From a checkpoint of a small image VAE.
Model: 6.53M parameters, 48-pixel images, encoder arch resnet_bottleneck, encoder norm batchnorm, encoder activation celu, encoder depths [2, 3, 4, 2], encoder widths [128, 256, 512, 1024], decoder norm groupnorm, decoder activation leaky_relu, decoder widths [64, 128, 192, 256].
Training: soap at rate 0.003, 7200 steps, batches of 256.
Data: trained on histories of elementary cellular automata, time running down, 295000 training examples, 6.2 epochs.
Rows from block 0 of the decoder of a small image VAE, named by matrix and row number. Rows with one number belong to one channel. Each number is 128 + 24 x the weight over its row's rms, rounded and kept within 0 to 255. All counts start at 0. Numbers have three digits each.
After each channel's rows are labels from the 100 images, of 14848, where the channel reaches its highest value: "strongest on" is what is common among them. Only what is clearly more common there than usual is listed. The data: histories of elementary cellular automata, time running down.
# convs1: 3x3 conv (decoder.mid.0.convs.1.weight, 128x128x3x3, each kernel summed), inputs 0-127
# convs2: expand pointwise conv (decoder.mid.0.convs.2.weight, 256x128x1x1, transposed), outputs 0-127

convs1.112:123107137080128106072116194135121115099154117176114150115123150117114076104136123145140128136091161151122120120136124144146149115147140151140108114110122152125108186112117137167144118137144222178128164160139153103157158139177110134104133106153089120125138139148122123121114136138125135115122140141134126124134160112151143114119138209121102126119101156127142136150124085121137116120113
convs2.112:148145095132098100145090094098113115167122187125098050132097099151146088134131119132121107102126184106135114182143140166102095152119106117133133049118107126106107139164113093107081102154119122123116092099143134111161150122114152082141142109155101132139126115109100145133163129131117147138110105117146136127168102133109148087122119110102145101094141137123090109100128110118095144167144
strongest on: 111 turns on; 000 turns on; large cells

convs1.65:130110129135112091110128156166182104102133135147115128114135138113096122114097117134159139144133130129151140155177140129117155104126095108126141119151124142098096133105149148127104114137079147165134101139113128159196117174146095094090109126066151168169105125149140131115104111144157120142073123114135126101133150127140109139104131187133151098121114185131078136132108109119092123119125
convs2.65:136082175143123154109113153110112129124135134100175179109110151148142131130109135129136141136118143152137110168111112086178082161132091172129142079154122130089161185135127169131112157120099182165132143133123088110122124123107103114142141130164095127081158099114148140109122156144098129127148140164140090158110130137122112121148139086094142131122126103123107122145104087114148122113132
strongest on: sparse start; 111 turns on; 101 turns on; 100 turns on

convs1.109:133117120135150130172111177114112105126175132218124095175137119131139164172113159134126111087095151134120089084119101120120097134123127140173134093172108083137125096110085119103110126122052102091130141129147123119123131131162131108126126149140118117136137101100125115129100126127118122154130143096158162144145149129141099127165092102120105118107133129115144111110090136125140146127108
convs2.109:155109094097097150122136143076114140145112113114132137151138134135111118146132131135121134134126104092132133141135171083108159144117082146086090130166095080152136149115074167167161127090130146142138122143117151129145166168135121167154109140106112153166095139098103132146133134161114096097078148133114106130096137113127128134100141150159148121128127111134113169104127114099098146156109
strongest on: 001 turns on; 011 turns on

convs1.51:121142125114156166137146069070160135121133170089153104119122095147129081151166118117135175124119101143146100137103121116122077127053127135138119093110134091162123086138152117123122117075058146120142126089115105138105129120140135117131104094140154115097160099087118151124174137142149137105116126118138126134127088108126107140123112121121127126144175124137117129105127120137099151112135
convs2.51:122127126092102118121141140158097130101101161095105122161154141141099147105154160143146148139145123121157118132108107167139128152157095122131088165155133125120153163089143129153132115172195128074115137117125097138147167112168110152108143112168166111153144115148126119062141147111140144149096161111090147174126104120080146148111151153141154114132111143110117145100156124121122160140116
strongest on: 001 turns on; 011 turns on

convs1.38:082139151141142170110127123167112104163106100110159131102124148070132081112083059126094090109157117127109097154130129121110092114127139098133109132125134119099120124128145133159105143156119159110113105085101071137133100093136153099171151137064120107125150129115132160137128118150094150145094136121129114128102097097114122137117111155122114113102136118133077103131143133103095131108139
convs2.38:114079100162165067161116144113153187114118123105136106066171125143115057172132158164102165139158124106138138166120113159112047152133119136119143142129147149113122126125100135145101137120141107079114128090112142160119168174122109201102134125121141085141119132120148124117148092122089114150130104164150156125145148128143145146116127132137133175102148103148158133125142125109167147115098
strongest on: large cells; 110 turns on; 111 turns on

convs1.50:147142106148142137081088145089074116124144102133078126135109096130096123101154119125166132109126147118129129133139076168157156143097131125114152119150151107127110107112123165122139150094118128132115136078101079126151143146122090074130129165093132123100122108128101126098125090110130131139052154130116154119115154153142164155118098111163103139122147171113134088137113125154094141123116
convs2.50:122157160070128160164114124079149087161113119145084134146122138108115141116106120137122106113148160116125135103147130135124140094130107153119099103128117095154132112169130110108131106116144114159108154119174113132125122141114108164143151197127153162117137111160144135147121129152187136104152079112116101111130145146134108131138151116172103128072132134153149164138155138114107152160124
strongest on: 110 turns on; 011 turns on; 001 turns on; 100 turns on

convs1.64:110136107118130088141155137132124155134141124120123102143118083112136131133112129119122204069133117091106156093118112140119108148061141120158132108161136121165134127105122143191107151115115164091150136177120143132100132124129136111177141145084134133126069140095140158130115130191137138123114135125123079156103119103126117117137140149109136104132092117132123061129140110124136132108145
convs2.64:155088113164114123062151140108141157140118156131130121155116139107127099131150111136163128110120095144187158119100114115142136133093110107150083127117163109183094164167131145107105135078148141153128131100116152123101112156099134128134114071113128124161115120112144115151154125132126140131137117114128106093128115145134143154117103145130120110144116091093149116129131129122139131111135
strongest on: large cells

convs1.30:108132150134086114150118126132196122140120141091147135121138134113115179122128120139140137179172117133132150109115144126114148101150106108099100120157154143152126157161087131174149107122177160150111106113102114099111141110168150105135112124070104165183111158105125114139084109131103144139120144114123140119123113138130140103147184143091100117122123166118107154106072093143113116141114
convs2.30:146126117134104129140108130151130109168154136101124126143180128151107104136120147126125137103141159109053137091155141175099141132085150120134067110144101125098137145145109129111129095152101146092125114153149099134100112101144109080122114119111118111136123115113112152124109163126089095132104146120104153138183146160154139114115139138161127157131160125149140160094135140166122117078135
strongest on: 111 turns on

convs1.32:109138161162125105150123136137070149139097155099103141123144158128135145140122129142103065111127137128089152108154164121182103129139141164118116134127121131107120136070143135131140146146161176127111125091145134101088118081087147134144145126152108143080172171110106132127127151156141129131103100129080149127104150173109138113126156107110120142102154097092080115126141141120137120098091
convs2.32:162134199132134178110134103114107125125119147125125117147119120106105165169128097088107137087088115146103142090158178129159185106139144169116129103140182140193159155090147129127120125147169132146123136141174133125101087154111089105111100166140119108154154164121158120095098151141124108114112137110126142125126092145168124132186137143099119136166127138154135129096145146068133154135134
strongest on: 010 turns on

convs1.72:147142116138160082118145091132136152124161142079130101154115158161158120152154121127167123119172141157099146087145081121097123134131114127120152132162142164145143125099091149122128133101082127156165104085111114115110085122118127111114098163135200151102107121133144144122160132144178101086118120141121135142167114098147119151150117161118142118148138141121126138126091114096114151151080
convs2.72:140159114134124126138062159106099210081134137154164150122144144129161140161132141121099142119122140101143126117172121163111093141108109074118121154113099101139085129105116142119146112107078086159136098136092198133133128118111109167109134140118147158136171138119116130154116133141149127155157132119137126114132110107131096115099080123120164152065103120104138115141131138160125111111126
strongest on: 111 turns on; large cells

convs1.71:163112124112109149164108145101142100098120098133103131091141138111153080126135130126099113117099138133156093129101108075126162144120138116167106078090127114081147140145083126108126106134111136143122113120126163107160127138079145107130093078219150131127100165111099140149137155105157126105104124120118137120133135109117130137142142160118135113144132140155175168129127130153097132130082
convs2.71:079125127117124114145136119150128062088119131127181088108156132114121102113112139115150137098133122129149130133074124177127095150110127133120149097115123100134149150169133172135135128159117124093126149130109145136133123182118142163091149124146136137145134178134125125156127127114113136152161129121120151151127119113126107073111154145114173103101139088133114148113152152105120081112123
strongest on: 100 turns on; large cells

convs1.14:143136099115149113163131151152136130136135152148127141168129078121146156138155137165114148128096101157173089116120139105113136129122112115232146138132094121111095115115127138136133153139152168158128120177124112133144125132135122122139115104113116124135107114130145137120087088139157141113137154151164160136169143121118110126179090190111110087119097103122124124138130112099067131118102
convs2.14:093136130100115158115137142122119113124142066105096162145144128119125121133085133140116134131125121155126149149113083092142142147146112125166148140084127151134132061101099131129106098135170147108131089099144134136127112167112127131141132118083115123148110139126132095131128093144112168152158105116056132109118123154142138152130123132119128114157106129179137087141143125107108097138132
strongest on: 000 turns on; 011 turns on

convs1.62:054137138107167105136153120111145139151135174100161120156132122148163099119102114128129107152142139124143147138137128097127121147141131133144142151124173150136155112142192147126165123117111133142140115057120130159122140147111135090141130111108179101118104152084135137120134110091130126108052139123127092126130151145152152135115144138124101101109141107101080116065128115093137147117099
convs2.62:088092157173133126071122129131158108171126135127099158102096122086151147156108110140139161126122140132161111111117113115117109130157115119134151130107169140094095144165128101101122087104166137122160110126083165136114107150125122108109136093120144102114153099132135074115150097114139118131140124148108106093123092128199142117151129140108118162143145146128124181110133059118133136144126
strongest on: 110 turns on; large cells

convs1.43:078133109091152117105105078153138117137120138080105093084130122136158124115141131118109150121130118139113049127132128115125134097154142101167119087159143087168151091131189131126102093146148115102114130164136122134134118103148105110146091104116129159141081092134127118125105118126127121125116145127109138107126115092124149132156078057087110118114129124137138091150090118132140137142141
convs2.43:123148139109109148148100123146089101111111149143182190175113138126116173166150117133129118130105149120161095130096114096144140126150113128152134148161118138069123140112187180119143131115149138086142104130108107127132135144112107086106139104137082122136167185091111134160134123107128079188116171148128100105095110152116133145134099107116136131128149134165139115110148146117130140088138
strongest on: 000 turns on; dense start

convs1.59:101159123114107108137110085125097143146129103117111082097089138137134072114134079089118119115093070119122107094103115082075120135133106098100081119120136155134158119117130128146147118078156151087124133105139135133137105113097084124125142098072073129090144086123141106129110123135113114100096144133131156115135077137127162129132100108149132154119127130153138101147139137131146120140144
convs2.59:119153106120120137137130110131138105084085109118137104149158087098121084116121085129090141140125158137106127169106109062087097145115130153122153168127105135135119138134088132122116151094115113162204172128122105143153128095109130147088099156141140146111133134172090133123107094136119115115113110155116120155120145111114129137098108146115117171130139152153130114100112114120135164083141
strongest on: 010 turns on

convs1.97:138112103161173090177132153142130111137174133177123107135135152122129085130091179140136178135112153140173047123119170098139124120166157134125109127115149067112100108129133127111114156087113111142134157125147151123116135150110119108098118104110087125129156095156131122114104130134149126117168149142174137138150176129112103106140135101117115126136153096156134111135112160124122112108119
convs2.97:151112121121143137095130122150136118088143115143132096153135129122083113131144123103111140124119100131148148133159141112142115115136121123118158111138113133143137110115116183154111125089115152158159124149167148131139129130140142173163150103148122077122167170097083128127136101112106155133128117128144044082126136114126085108103123179109143159132145130144167119093149121145096160139142
strongest on: 001 turns on; 011 turns on

convs1.81:116078106134164155138101113159100116138130139150156171139151167120166148142106127152139094125112136121133120059157088143138110102163107120144124135091111121112120138093135097119089120116161118114148139121131106110127125077090118111132127126130130123089171133124104125106151129133174134117145182122146119112149178135114119130105108155129122144150113182133120150109059168144071142115129
convs2.81:062098137109181119139124120151116145132098133132116129110160138143097107132128148110124162141138129166118148108163126134136101146100153144141111116157140110128175138131148114137127125153095174150136152113139088115108122166120152197142107174145137108124138166121142122112157108118133138168146086163139109129105094142111123149129196117129094167144130101114138185143155146134131131135122
strongest on: 101 turns on; 110 turns on; 011 turns on; 100 turns on

convs1.124:128145130111136109125129132099117132124101130104115140133123077110134110109128091110123132109096154124103147140126124114181169109130162166133092113128144133179110137174141124100144092112115103048082177144165120141151153110079187113161147113167104150127082137123143116113126136124117123118115153111157133137131116176131112105173157093133127105127132112097139134103086123124126118122086
convs2.124:151134146133142120182205128123133187112152127167135166153128114173143167156144100145125127168101132131124110117147138076144081119119118112103107136157148145149114131156124149144106085128147130124095127166121138096130114185102145088121137122138079167127129112107112108128102092104106122167154148131135147106082105143144169130142094132179175135105131137155144110117153182130117132140136
strongest on: 011 turns on; 110 turns on

convs1.58:150163120101129142133186096120130141172113141069188119090157108167176199137119116159155113182145098149135109168163106058103130103114120129129133131129130101108109111138098106145136130116082109126097143116123097123116113102160106130126147123136141129113130156107103117125130128106148120153128128128124136141159067111139120124114083102119111109110161149150135128114120134105118143129131
convs2.58:095110146169130126102134123127110200116095134101189135115131133107114102147143145131147131100158201146116136100099115117121166185183110135107161110113101142094136159124179121117109140132143157170141141145148132120155167139149103134176119136093152141126138138154171135151125180080146141205115110119109162136143092094125102129156159126170122134102109131140147127127125158130113121118153
strongest on: 100 turns on; large cells

convs1.77:105117145121142151118119148105130124092111129174116101091084146140116120095105133110137134130131117083118119125130098106124162121140088107130132117178157117175168162164151080148163129086141125110102137103129123131139136147116107126131099149087107174157151093149116118095149128102125126135142148127174085125103099118122158096095108085108076158159109142144157154149105138128165105165129
convs2.77:193119095061142125130089098115116066141123176165168123160145126131143142131139106103138117146162169106149131137146150084107154151149187140143176153151095095070114152105183142109139163127164151109131163144103122143155149123124146132154123096113124065110149123127113131136116147137107123129114127144142089109119186145164142125119138131088138125115114138158123104142135114136141189153144
strongest on: 100 turns on; 110 turns on; 000 turns on; rule: rule 85

convs1.2:133137128067085144159127137126124107124149112125104069143094091095120158101107118136130137151129104110130164141137103077093166132095132135124152093144151127110123141084129136122118109134135119131165137074120135122117150107080072142117162120129160125146060172132152150125167162106167134111148154099106122157165118110100155134119138174130153093124113151134121120145128119123102120133126
convs2.2:148112165112139146104121149158149159108107112120075151104113082103114161120153115140152090173144145139133112137151143104148138127106111120145126151144114158113158123130131182146131162123104167156114171120099120146122102096124142119159149099136130101126097153124135141162142157112205168127134128109130101080104127117164146125115186133133105118087150154146123087133110138108093122124151
strongest on: 000 turns on

convs1.40:118103117145117109132128109133160106137115130095142102134117186125162113153101125160191173108131134116090101139159102134127134135075116122149116104096127117094103137123167146158101075116122185159158134125136122125119094154147148129127118039125102102104137120114130136138100138147123145128116152131134134117150145112131064129130121158133112121113151140116076150141074117125112130164126
convs2.40:186117108145108143098123125143127063098129114093144125135136171112150097145147143102146143142172117128072135099130144113144123112127111137159135128114127147170158156104151139097139158164142128174143151161095140137115122119167140151150077133143115139153133117156114153146156157138149113134125162092100134129144124170131130135142148094135118137127089145127122116123155131100111109159135
strongest on: 011 turns on; 111 turns on; 001 turns on

convs1.9:149099159101153167128139203135137103099099118171113118095120130140099118133129108133150137127108137143148141134146172127170149151126151186158156131090136152102143133140147136127145126155171210150116127115107087129095125147132150159140122116107150131095151157159118132133130151135161134111090132115141153141140157084110142129102139132115117139146062111137146155125125164175124140124141
convs2.9:123150096124101162099218095154100114142148144128145093130100104145115183128131132171128096121091169112120133088177101179167120136128110138097095103118152120127137177143186139162126118124147149153079130139143124118121132116078094114195134152132136160131107116108115156106126125109077104168156104133145101096180133140086120139107171097123069143076140119109152130125139143133118125143131
strongest on: 000 turns on

convs1.18:019177136102094155095157143161182128152165111115153181112167097146126124100149101122109150129135081116103112178123111137128125109109119132141141101121139121121138127100122129131123096129168153085103125119121149115135161114092123142150147151134141133168123134092158190124118123125121106126099127123116112104148121107121148121106107129111154120142122090121112092103125112148142119114121
convs2.18:155090097181132107142094174123108103145129141132159137112099152104104085107127155130126160118148151146164139134114097136147100105141123171103110121131121101136153148127136154142096141142172172102127141121108139161144181143144125132134142117142125106121114113114137112132139110142132130193131105136114101156147086144095158154119129168119153172142154135162186148148120123107117135125112
strongest on: 100 turns on; large cells

convs1.117:147123093101101140130139129111112089101135112168180106122122108090082118109126119150146153107121128149185084093123122156142118122166136147158131110126140087144126106125114081157112135099137121101113171171172152124157124094141130125143147149129062091130100122102099109092108102125103112132122148153098117139105108152141152103128129116120121107192124146135165123156111107142162111140153
convs2.117:072153143072103109157148104126130136122141155097081119114107138107144116191154119124111135139137153169152128164146129135116128147110119104117151138121111113175117130140133108121108159091126110183089108149119151095079143134106125130126110104139111115126123133108135080121158155129090094134141123145131167123152132084121142093150150101123187120152142119114082128119133133163140117139198
strongest on: 011 turns on; 111 turns on; 001 turns on

convs1.94:055133105113138125067133122134089136155124105105083096112150132123139110095131099108100143134077136137117101119162178104078121148109116109175112107108134133089116132140137130140122113105144176108115110105098123123116105081107141106140144129118144150092190127096111103111122135110140120119143144103134129130136147115103138125105113149159088121124196171122103140107102103147138151113128
convs2.94:112106171129160073139119173119140190090125122099151136102165151155141129140134130204136128130127111127163125143129121129122124179151118098137164172133126172136140077152161158139118138124097109105152118141109102147119151187157100160129148164155126106107119105146130126144136169121097119118124149135132161094151165086109146157121172137151158137059130128152145148125147134062145149144112
strongest on: 100 turns on; 110 turns on; 101 turns on; rule: rule 120

convs1.49:132134132133091113155118135104148150109119174140181085080092106124097103132141098141096089127126156113121108124121115136153112058132126119156154141106138106161114165128125119116134151085092160153139104093107088137136151110152144074085103153132130127094097081105108127145123120159144091115100155143172127140142129071140115154153115136140121123119088143132169132108118129137133139126112
convs2.49:146111108188126131226130133115140163148142117106139123167115118137125171100164141114119174137104133093092140154136148128132138094093119103132127078139115098143135116132116122124148103165128153110147130156113086110136105142125086129118114076149130077139115112145157130139091101120117146127116124144122153142118156110160132133100144149126194123123135169171148104146119116085132116113117
strongest on: 011 turns on; 111 turns on; 001 turns on

convs1.122:131126131127114157035119136121122132137127163077130102087129120136094090126111124143121124146114132150122063123129141109126123121134140104132110096117120104141133064141146101127118144077091112175146137100127131128123133131203087108118138035127129110141135122101116139131149124140151125084105125109138137143124129111114099113088103126107144138146167165116131122139098140126125130127124
convs2.122:126150138137139151107095112113120138153153132160136069126127122147113109144161134135094165128116091119158128136110113118128086139154099110132141151112145135123106108108134150114105080149127123120128117130104153130129124150141122174125134124133129070130093109068138166133113108130145112131074145138126049089169152109139150099112120140133147142137096142122124112136131131104115138121142
strongest on: 001 turns on; 011 turns on; 111 turns on

convs1.88:124097084148143164117117105139174116132108133084127130108136152122108117138117131130110111146090129162138130116126134103110057111107114104138132109162126088105140099120139071095138087161126187133142115150140135159149116137122178100123137108145046131103136076110132128115119135154138137090098115159155141141133089110105130175145137110171152127130141098133150154129107128112142132101123
convs2.88:102102123115126111119137136129133134107148125113141153123099101107140157142103094094155109126121129105116171152124129107103142103130097139108180153108111102139191127124129118125122103107190149108141094118133118122142141122123139113149120124146151145162160123144108112119103134117166120133144150134136140068101157126095141105142115112145139123151140135117144157137125090157090133126129
strongest on: 100 turns on; 110 turns on

convs1.15:151140124143120121079129115128158128132112118104135109083123116124124148128140100127123148164181129092102166173140119163117161127115116143067128115143123154117109178121130162122148085120122088184132136127132115107137162129126103092138137213090093116150099147085125127135089126150108118129136130100073126117108089123133124111126165121107148107147156146112130137141088149132118141132091
convs2.15:118124123123151101125098092149122138168179075152150167160109143151128145132187140122114141122116216143118137129136151147139130156085127128147107218149156114143122111147178124126140134125108126137142150146116125142133118105112128105082107113132129111121150143149133148122128166146129108130116130113134173122139130132114096146159123125106115153132118156109122160124136123103147073141150
strongest on: 111 turns on; 011 turns on; 110 turns on

convs1.21:145133137197114118122146113148136144138118084114119137121123142129131124170122126139138146155149106118141122155117125134140078136153133152110107095128134131148131126125124131119136102150132160084156134070140160152136149128088167092116131111107126080125228151140124102078081062132089098120143091096129131107137114139101120120165153106111147135134104122135088113140116148154118139121135
convs2.21:086069135160155022103117137127126190140121131124131115121183139131115093139133146146130120118171092155115133115128125111117088146121147095129126153143136123109137083123109149133142118112126126067097141131089112132103149178109142210119107124116155096132117116100142075119135086150098148154154126125152101131145137120139133139107161154112128189089132140135170175111131130142145128123136
strongest on: 110 turns on; large cells

convs1.11:054133109100107142117139112119155123136143122123113147093156120161143143124134091106127176177113114072121154161151090145111132150123135138123140133144167143167165121116118153100173066132084072157118142142142136156115135113100115092150110115097121138146099150137157147108125138138107107121137115090118124109122078135122156073137142125103156103136137114119102116133071112129126128124140
convs2.11:147120138174121135181108075120126099141104113117145054123125158141132115143122108092138153161134132107133127144123111108130136186110129137114086153116123117128111123146171172145128159146128161142109126112148139151091097122124140101131124142163087141133122104118106146137121155144121159116102093147164119157149121110141152162104181126165123131140127149122183087113076124150105126156107
strongest on: 011 turns on; 110 turns on

convs1.116:134142139121124090098113123140119125141127134110151155123134121132118110150126113158126092150132165159155126181133156133155182093165136128160096149133124116078146178118144101111126154145165194168110174130163111117175127099175128102141152116152102114143117133118111105100126110111124122130134123125143094118139118160113116084112133170119106129123140146137089140200138097137093095133134
convs2.116:177151108124130139142155127110090175135135109095111121141148106150141077097122188102089123103126132109105137170105129131160133140116169105158140123124166129097142088102113079104143117140080125134111155124134124099129150170169158120163157109144105143142135111155153115099144132091134152129137132082091117115174136134157170109114099109105126105116121170125133139130143095129130102163121
strongest on: large cells

convs1.107:153107103157154142042123126162120119104099162123151144153124101178122141127131136125147096146124123116162107147135109143167105111124124164104151115120141115140125113088169158141134136147167144101134149115125126153126102100188111124132136099172167132101164168132146147141124138103158107154180133180113114107156178133140154129150123109145113124179141114145155116153129142105133129156142
convs2.107:124139194077144100129106144167123101141153131113126125128138129144129097143167136185147146101152162129132110132131109141085119100092133105083128118107111105077133130126119116096083152145111073122089121171135132117124134128155080126153123115147127149143133117108138104119151128111158149167145140140146123091149132090142152073170112142108130170113137127168087096101130147161102119116129
strongest on: 000 turns on; large cells

convs1.84:151124128135148147159176096156156134121131166123134146147140162135150150099093114127138166123154104092118124114142143133088107121116119125137140160163154104125145121126135102122096086142125130115143151136149144163078129131128211127143134123098086120104082092113104126119113145160167150154165105121135085135118100113074098117124132148086140120109150127121142183112109143143160173138113
convs2.84:069159110104128101112112146163122202133118164150107113138125112122126136146123113162135125096113136157143102114077128125074152084114126125107156124120063081072172136155144103135100154102146107142130126147162142132109089124159137170123165182131148133162146143159120106140114142110139126144136086133109155077133092117120115127110123089129116124094118176122140145158124130122168145134132
strongest on: 100 turns on; 110 turns on

convs1.23:146119112146102142064143166159174089119157143151130117091144104115127060152138136160132163130119168139124058170133139110134112125152125107115111134086147151104111087104134132138127142074089131167144105099116121174126138147160137129116134045117091122140099112116120107137124145141132139119138144153127137125137175126129091111133119131145134102117109108152121102111097119106129135119121
convs2.23:137127118100145145114115127133131097143147071145123094138102099098116117132155115143124147130140090132191134118138152127095142142144123145163128145121123134140101160111148122130124157104165106134117107142155156098102140145123136155154128097131116105113131143170140164122142110120136173125124106137109097125136110133120129128138154145170114140130139129161099089133143110122139158071144
strongest on: 001 turns on; 011 turns on

convs1.68:157135134181155136124119128124168130090135100102129150155120100127144156087124135143127125118149144115143106086139152150105155138099110114148113143125139159069130153129116157111142140178187123125136120169113133109096129118096110118107114101139120165136092111141114126110135097106181146154141162167098162092122189128121152099128095115153121139106100089103134153118142094126123114127069
convs2.68:092147133163154146135154125134114138137141118135120101108117119124132131129169114116138152172140152144155127163147135154137169146121125139110112119151136148106152153167153094165115103139134111124126109121172110164137179107120102148120146125132132105140119123096154113110168153132105178113103163137108079185065045099097136095141166124136106095080125113124124139087135131101121152137136
strongest on: 101 turns on; 110 turns on; 011 turns on; 001 turns on

convs1.80:128119129103168144091095147093134124124124104133106192102122125106117106106165101126114126125056112138101113094150157126109161143125117125161092135131136117109138127144166134136155119129164179155136124119080162105143115129160107107153122132139089153124113168152105138112116100101117142105162149154126141136144156154129130128112145201166099125123124180104146121104147119161108160152101
convs2.80:097111142088128109153142149157118112138105161125165140142111148116147146155165095144136117101091142131129151136137141147163104097132093144146061116152145118130145094115153167142140169133111159145122180075162137132128147111117137120164119123133151133130104142153111113132127147127161115215127115116107084104141083125131142136131171149121153103131137159146110138140104127066108125067133
strongest on: 000 turns on; rule: rule 67

convs1.91:112112096156138144112149107141133132103078142150131144187137184146108129146126119149143148139094154127089099099108146125124137095139140134126142132104115130127143142124154123151086139144155120123120100098139157149109134112117152137157132104101077128091127095126109066119090149148068140110125119198142127131148136132119113093128133219117137134124090110090140154141112118124108152142132
convs2.91:138153133085094119182184125144157145126146151121120150147126112101111140165126148140121113130125145131078119104080174129158136133131126099119090162152081125110106131126108122110113130178152121086103120127121120134133121090143086143105133099121120157171078113136128136144121114108096085110149127112106123105125121118144112128144111127130111113117136103151133170126108122146147141130139
strongest on: 111 turns on; 110 turns on; 100 turns on

convs1.46:128123120179134100173116134140088132133126091154154095125131136132126192097137127130116099108096140122087136111144115117182117116139137115185133118146136114130118152129101153093111131178094126076151148122116159081112154140100135114145121149123104122148178099075125134111118087142117114163150112145161145156130144164109149134142154076124122168131107106135113120113100148116172147119149
convs2.46:122108128079140083118146129151134108159167103083100116154094113126105115128105166164100121164137112115144137124144106170129126125102142143102125129149145118112152157140084124089145110154124123139151173136119109108150085141115158098101170156143130116162123111167111145167097133183134133097133152130122156135100108121107077118133148129151090166116157175114161088124140181143146123119113
strongest on: 001 turns on

convs1.20:145127090132134141078121107088125134131110151101129093098129152133114089141204109155116115074083129130140101154121123153128104140139144118110132101099112095146118069175146115108137157067103099130131117101124099149120127100120106116133127067134165105107099099128127170130098132106159124086112140167130140141128162156130133112079118117105139100135136145145166120130142130126136147108115
convs2.20:153132154126164155129147112105146110101107127179117118137174076145123179094097116145143124165157146101120150139152111137146152140114117125085129115178143113153176157096122148132136126178109127127183127106129108131161123161197115110136129127081145134110121121126155161143121157145120113150165105116179119104142149169100091127171107139131144129124146147118145159148109094144146107123072
strongest on: 001 turns on

convs1.19:121149148090086116139143124135153133140137115122152169121138148122172136102152099146158135160164150099136165134139083160151145073154125163126164153133159129157127125108134103109104143159107090109142133103112137150145141130137130110117153102148127128108067167105120123104132106130158125079120131113139041125115141151135119083118107127148118078132092155103132126116127081108103105150127
convs2.19:141115103166116156108130114103110129183133060159112148162157145164104114111121134107171149136107166129143154104101146145122145140165153123142122081143168127148081129114177094154106123154140172099132145160166108151123112129158142134136142137164110113134121126147125114142123124105139151141121115119140119154143080128129102150142127091125145117109122126094104114143095119138136096099145
strongest on: 011 turns on; 110 turns on; 111 turns on